A small masked image model, trained from scratch: 10.4M parameters.
Rows from block 0 of the decoder of a small masked image model, named by matrix and row number. Rows with one number belong to one neuron. Each number is 128 + 24 x the weight over its row's rms, rounded and kept within 0 to 255. All counts start at 0. Numbers have three digits each.
After each neuron's rows are labels from the 100 images, of 14976, where the neuron reaches its highest value: "patch colour" is the nearest of a few named colours to the mean colour under the peak; "responds to" is what is common among them. Only what is clearly more common there than usual is listed. The data: rendered made-up planets. In brackets: how many of the 100, against the usual share in percent.
# fc1: MLP up (decoder.0.mlp.fc1.weight, 1024x256), inputs 172-255
# fc2: MLP down (decoder.0.mlp.fc2.weight, 256x1024, transposed), outputs 172-255

fc1.242:126077174132086117116166129104185117120132073179137101146151164154115136110136137111154092121113106148164121134135127128132088117126175116117076172087145075157108083091100151121109098131125098117099123169094155174131105158126121121120113105147128110088
fc2.242:138087157130151120151179120140104153085112109156154096161175141128112103146106166151142136123136134084105112138129096141106140117093131150109105114126102161146138121138133134132174159104113114137160120096149146140130118173087123059118141100142144148176
patch colour: blue (29 vs 0.4); grey (26 vs 7.3)
responds to: glowing rim (81 vs 40.1); ocean world (66 vs 14.4)

fc1.284:118111163156101145109086062144116131137136135129123127117110112118107119123149137141122112121148103154163151100091121155103131151109158151129131117135129152128167096162116137163159100109108094133129133132142130145088110084096135155110136169132121075167
fc2.284:112138132087114132112114168120129148147112197120139176130134147134118164092106095099114096117191116112068114135112140083188160108144126122147144127135134134078071144099105133096068133145133132117141115117161132129128126135147126127123104131154154123075
patch colour: blue (55 vs 0.4)
responds to: glowing rim (79 vs 40.1); ocean world (67 vs 14.4)

fc1.474:120110140129135149150157162127134139130120091117158128090138129135148098109133112097136109114085157133093176145110120110130105130081162121072132149098117159120104117104150125122106119167132121153124118109110142107113113105109156064084155113158126129134
fc2.474:098125130158104115129148092144099160134140153121160166112120124139168125109137124131162104127153102103129107113143083107089128118128142108136087145109124102162086124142159155134151132134101161120116101139140125147092120145115114143134133128095125051096
patch colour: pink (46 vs 2.1)
responds to: banded gas giant (83 vs 14.4); full (60 vs 25.3)

fc1.73:118133087131144105124149171138125121147097142178153136128123253176150189128124156155123143130121137117122136105101131103117097106109135135141165119097094165125125158099176123100106120111116137161154109092101152116123161104092086131138138141151107137198
fc2.73:129113153143142141135089104094099142155145119124105127127148054074138102167127118112158103118158135131102096148110119075161139144158099128130099100143152068181140144106090136145105117134120133137081119119121091155157111105113151133100157160126147131109
patch colour: grey (27 vs 7.3); pink (26 vs 2.1)
responds to: banded gas giant (57 vs 14.4)

fc1.49:132140146139101132164144067112152144112157145143134131133098161125095162207137055133131115126130139095134166121160156118131120159162104133151101104115154125134097124124116121152126125124137159087081131151150088147071127106114110150141147134132119091104
fc2.49:132089089097149116122099187168108134118134120099112134103147125174127107062093171094136121124129118136139100154088140156131115070113099144115155157138160105103135132099118130112124118167086125142157128175129168132163116127147118139120110090118152151116
patch colour: grey (30 vs 7.3)
responds to: banded gas giant (35 vs 14.4)

fc1.305:127145111141167124094126147121129137086153164147123124170125115140188137141111126137120119139112119100129151143141123119149114148083122196131119141104100173150170102104140141126098114146112117133166115075092124118118151116109107117120154121148117148189
fc2.305:141147101138124143087105166115105146139134126114114120091131138137128145157159105099127176097140143103139137087112088078132108141092105109133131125155111194127108110074123175116093134131130177155100140134105139142169112119157153127100143126119130121116
patch colour: grey (65 vs 7.3)
responds to: banded gas giant (85 vs 14.4)

fc1.226:151143105129111100106129102127096124156096163110173109111153121128152126106098141165107154137181126113144111154150127128115091142145138139160136115128165147081120086127106126146143118093103106091148165121115131120147118124112132121121150132145137098153
fc2.226:105134112174136099156137120151117112128171112153107161095145160130120106150168137051186104155113131127095109151110096115127142096114113139106124136122116086139124130108161158148141111185170149122123117102144168133102135102132095154134086137122110127070
patch colour: pink (52 vs 2.1)
responds to: full (54 vs 25.3); banded gas giant (50 vs 14.4)

fc1.350:108102161148134142109135112137160094145124155105142087163132087146120141135099104131135102128156131105173126160136114110097132187090161146132114121117152122103126093111133097119127107116149122129097143111128151111126139148139076180136115114116127111113
fc2.350:141134089098130124139125144124112135133110092149131157083132143129145131158138158119131136068138106140154190126106135141150123109168085143090114108160107161176096121111116159174160157156101168187158100139142140138162125092135177078102138117117069160121
patch colour: white (92 vs 1.5)
responds to: cracked ice world (82 vs 14.1); glowing rim (77 vs 40.1); full (64 vs 25.3)

fc1.706:094113155082151170115098104117140168154130103105134156147113153145110112143142147162169152116105118152138103129119125116138087104142177110126097174118163086098116130161164119098139133140130143137122130153095143093128132119125120110084138140124139145101
fc2.706:171125115115083147125168127122144109105117165160144142093120106118149098135187133129076129153128162104160131130111113150109109142136106116125168055127118140185104101146093141134108156127130146114084136116162112123128110163124142128178058116152146148113
patch colour: brown (42 vs 7.8)
responds to: rings (90 vs 33.7)

fc1.547:124151146146148107143139108113112112127115115112107137108147164155134138104123130130146099163103145126135088146160109136111166114171148133093099095073129141139137104128164121110110137152118156128163131163144132070096120162159173077165114151134143141111
fc2.547:128124103103122118086106169142155134148144120137070134125138107128108138147145108095129125140126142177154117091153123151116148096137156153112093122102130159154131152127104111132116105170133103149116144107126194120144086119164120105121100105120105130137
patch colour: pink (42 vs 2.1); grey (30 vs 7.3)
responds to: polar caps (98 vs 26.6); glowing rim (71 vs 40.1); full (60 vs 25.3); lava world (42 vs 14.7)

fc1.263:157085178155123149109099150102126129148111131171119154129102121128114135133144149098154124120153158142150111114143085106138175105175116177097142117119110126065114086123162135180142158129132130149111129161184116129118126099136111081116150135126102150135
fc2.263:170131094080156107100179091132117087116116149101155102105121148139176107155125143122131107133102070121146119146092183152112131129087144115174127148185155143179097159134096117110110130126101126125167135121140149177144127161142129127138082138150142125110
patch colour: white (88 vs 1.5)
responds to: polar caps (60 vs 26.6); full (58 vs 25.3)

fc1.261:156171194096138131111100138140117117149121111123115121128079146129107145119100145125143080160127133158118108150190130139144093112149176121182107064136100140153139097149154082090138117155073118114154135159107143109146121139142126160133097101100143085154
fc2.261:144118166063090129157081141135117154148092121129113130103142150127149114152159130128173109127139162081092107145114102151148111147132118123166095143124105139112125161104142115099160087123109149116157121153087121146116136097092097154144115114109099140162
patch colour: green (53 vs 0.5); grey (27 vs 7.3)
responds to: ocean world (100 vs 14.4); full (52 vs 25.3)

fc1.525:146168134141155099122145114135122074111115181114157134111156144121116154131146122133097092132081110093090093114134085127168127085141176138198105142148080122103141124133099129146162149069123122119139096131085151089091162119096149145128147097115133124146
fc2.525:123177158119141145125126111120141084120132117138115111109109116124122118140106150162150123110117109158118129186141166122136122123114136153146109141153112125130135142128129089130133039110123077154150096165152121112112142149133128160134139178109129157083
patch colour: brown (40 vs 7.8); grey (34 vs 7.3)
responds to: ocean world (58 vs 14.4); lava world (35 vs 14.7)

fc1.355:133132191107128104114123101123128124150166132123092107135113067057144192178136127091133096111091109113171151125144136098133117166102158111150125136116087112126128111131106116142111114143126143123092149130152079142106124148128132131120096144120143148107
fc2.355:114129091180140123116113123141114103105132127111136133119107125154133146137114135107067095084107101087125108126125077122152129114169084132142136107082165148144152136170106136127119174100122104161149164130135186112149128153092137135118151094134151158108
patch colour: grey (37 vs 7.3)
responds to: ocean world (60 vs 14.4); cratered rock (32 vs 14.1)

fc1.759:157080154149093100105132105116130133138118132128124136149118103140115134148133128084127103147133144148082156078116133112132092160151136160106086123136120069103178146114146147102097132184130121113139171121120150152138121108166119128109154120135124142146
fc2.759:127120141083148121125104138143140171155131154092175124119115144132109119076088173136091091095131088130137160102103151144114137167149116133119167134137134153161104148109156136130114091107112112114100110112163137147131127158132143099122113158147121134133
patch colour: blue (53 vs 0.4); grey (36 vs 7.3)
responds to: ocean world (85 vs 14.4)

fc1.753:130136144086110188162127127166157136127108093129177096136113119140141105081153109125144143086095118130126140116129093099148142122146137138121160103098147123133127128153147155135149121134145114125082133115122117095127137063105157084143100126179134141106
fc2.753:126135162147126087114093099107117133126163184098101134095129158090155127099150142086117117149107124121129104168147116157126119129094111115173083125131145096159123106132111146080152135149174161145156133091137144129130114155145132118129130161103124086131
patch colour: brown (43 vs 7.8)
responds to: rings (61 vs 33.7)

fc1.733:120085126138131078156154154134136112127146144185124125178134147113099140114132110121162143087127133156147092121096134133119094145146142111152113144140110132111157104142094144117116122166081123216172077162112117110106104085123159145163136120120110145115
fc2.733:089132133112145116145161118106110126120081118141139101124130124086124126162118119166085125148115104134085125122116120153120099082157142087103119120162116108099093182131124117137134166093182168090130183126090125121130159158129111106111104171137137144102
patch colour: grey (37 vs 7.3); brown (25 vs 7.8)
responds to: banded gas giant (40 vs 14.4)

fc1.340:107150126151131165111145099123157142113147117152140125146159026128127091050123145147133122092103089111116098143113095121108112101102144107123156140112101115119133099163095127130119117136160161124140102166131141141111094139146125132113161138070109148117
fc2.340:102117132182146134099104118122152137130095153130136159126170116146111111105124105078097070075095107148142120153162127152101136127114165138099138141111102115120158145142086136153105106142151122110136135149117162155166134139150116159139125139073115152110
patch colour: brown (38 vs 7.8)
responds to: rings (96 vs 33.7)

fc1.325:093171110122172145131143133146123113116128178120132126132113118182132143142145148160149153127142115152147124068119128094125166138117090124141140123146115130100098131125146130078123114073144137144160092114159129088084130114105134138143177132159105163114
fc2.325:155143112098117130130152102108123119162119129131130157124155150080131125133109135115119132114118141088143101179138113184112126125123148144152133150149162173154119106153101095098117135199131127107110176181115171114120130147112134136113124133115150143134
patch colour: brown (48 vs 7.8)
responds to: rings (100 vs 33.7)

fc1.28:128176192132151117124119133122124106105082121134145102165119112099109142112160094137128119088111137123103191129134128110150123125133149117118138144111109125121124118104129123137140093117156119136138178137136123113171117129123092128103087155145114129110
fc2.28:143105121101128107098132123106116137153154162105099139104174138182152134124085145125125134118129090108157099144091119096134151138104145086115140174129144145135124144121108145151122158175097118115101091125119168149120117134171174153156135103105148103134
patch colour: grey (42 vs 7.3)
responds to: glowing rim (70 vs 40.1); banded gas giant (57 vs 14.4)

fc1.616:104103101150112123128158115150089110133125139139124158129144115148081134177119122151136111154077098130113137143111167115160099128066086130134106142096122144116107114139124100122119111091171094126115122112113120110143135129171103138070104137122144114155
fc2.616:121093163104148096116114134110146140169140156137137115140102136080156076084138123111108124112155162118133107094141092132124165190155120118114136159143180125137125097110163180130140115141089164154138122165137158136121123146092182118132133088135094157129
patch colour: brown (29 vs 7.8)
responds to: rings (100 vs 33.7); lava world (66 vs 14.7)

fc1.24:145095113109145143096135146141129116134146137167123123107125145147130115165101118128125127096121103079141178171150145134148137099100139091121089091118088146176137135148162111103160123118111118115170174148112137157162143125119133114122148109163122133137
fc2.24:128123075078090111135109175126121113170089086139069155165159143175119176115139132137144140114129161158120091127174097109094152122135153082096137159112123118138098146115111124141138149114121091147142113124147158147135118143122120150121094136096135113110
patch colour: green (55 vs 0.5)
responds to: ocean world (71 vs 14.4)

fc1.20:137147102138155130120107134089084140135157100148111144140151134158143136098054127087110148095117131149147150107151127087145142141136121161147120139136083150131158109142107107181157153110117069140103125167101143111175151135090077144084133123121106136141
fc2.20:080122096128062137112158111162174139151140120093133161143124107150134108109152103143078101160161125144134125120127153172117115123108111116136114127149130127167101087125141100088100106148125160111165136133096135153112100123118171154147113128161131118124
patch colour: pink (28 vs 2.1)
responds to: rings (100 vs 33.7); banded gas giant (58 vs 14.4)

fc1.330:111144127178132095114147156124107146114114133149120128153137138173165160108166177171129158147153145117090146129137128104148119099147075125145167128127133110127159119091154131168146107121139130151094141137150122185108145146126108128147161121113095122160
fc2.330:140132107106146184134136129122102144101141161141156127116094115091152137168139126134121114144129104149103123130144135123132144136147150132123118131125126114113160107109093124088115135134151165153122113103091109143137130125126138145108085136096135120133
patch colour: pink (78 vs 2.1)
responds to: rings (99 vs 33.7); cracked ice world (34 vs 14.1)

fc1.721:105115125156115157134128078167126128136150171152093184094116125121138132103150171094116132144095149144108158134120078131130102114119131114124137123151094162139109103124138075131102135085130137113105150091112121149130174149116111127134125099153118077143
fc2.721:145103120157104124140075123119114156121109148180158066121135137114087122132108116092171159093135144088174116137128123141124161143114136129150158143082132100173141125091124215117132098158105132131138107127138128113126148119136157125132117138097082129150
patch colour: brown (52 vs 7.8)
responds to: rings (96 vs 33.7)

fc1.692:116161184125137159124138108104101093194145148124133132124139119099168138121112147117161117124136145128122134123156126121150102128131087125105112105130126147103143078129135114151140117108121152185140165149081188105133132063133134167111116089080109108163
fc2.692:124171149127111155183146174092128120146143127124124146105114158115127135138102186147119130138135113125140077120137146142111099121119118119091130130071108169113142105097092109106118177122128146163128130118102125114151167120096155134125110117118112115137
patch colour: grey (60 vs 7.3)
responds to: ocean world (100 vs 14.4); full (57 vs 25.3)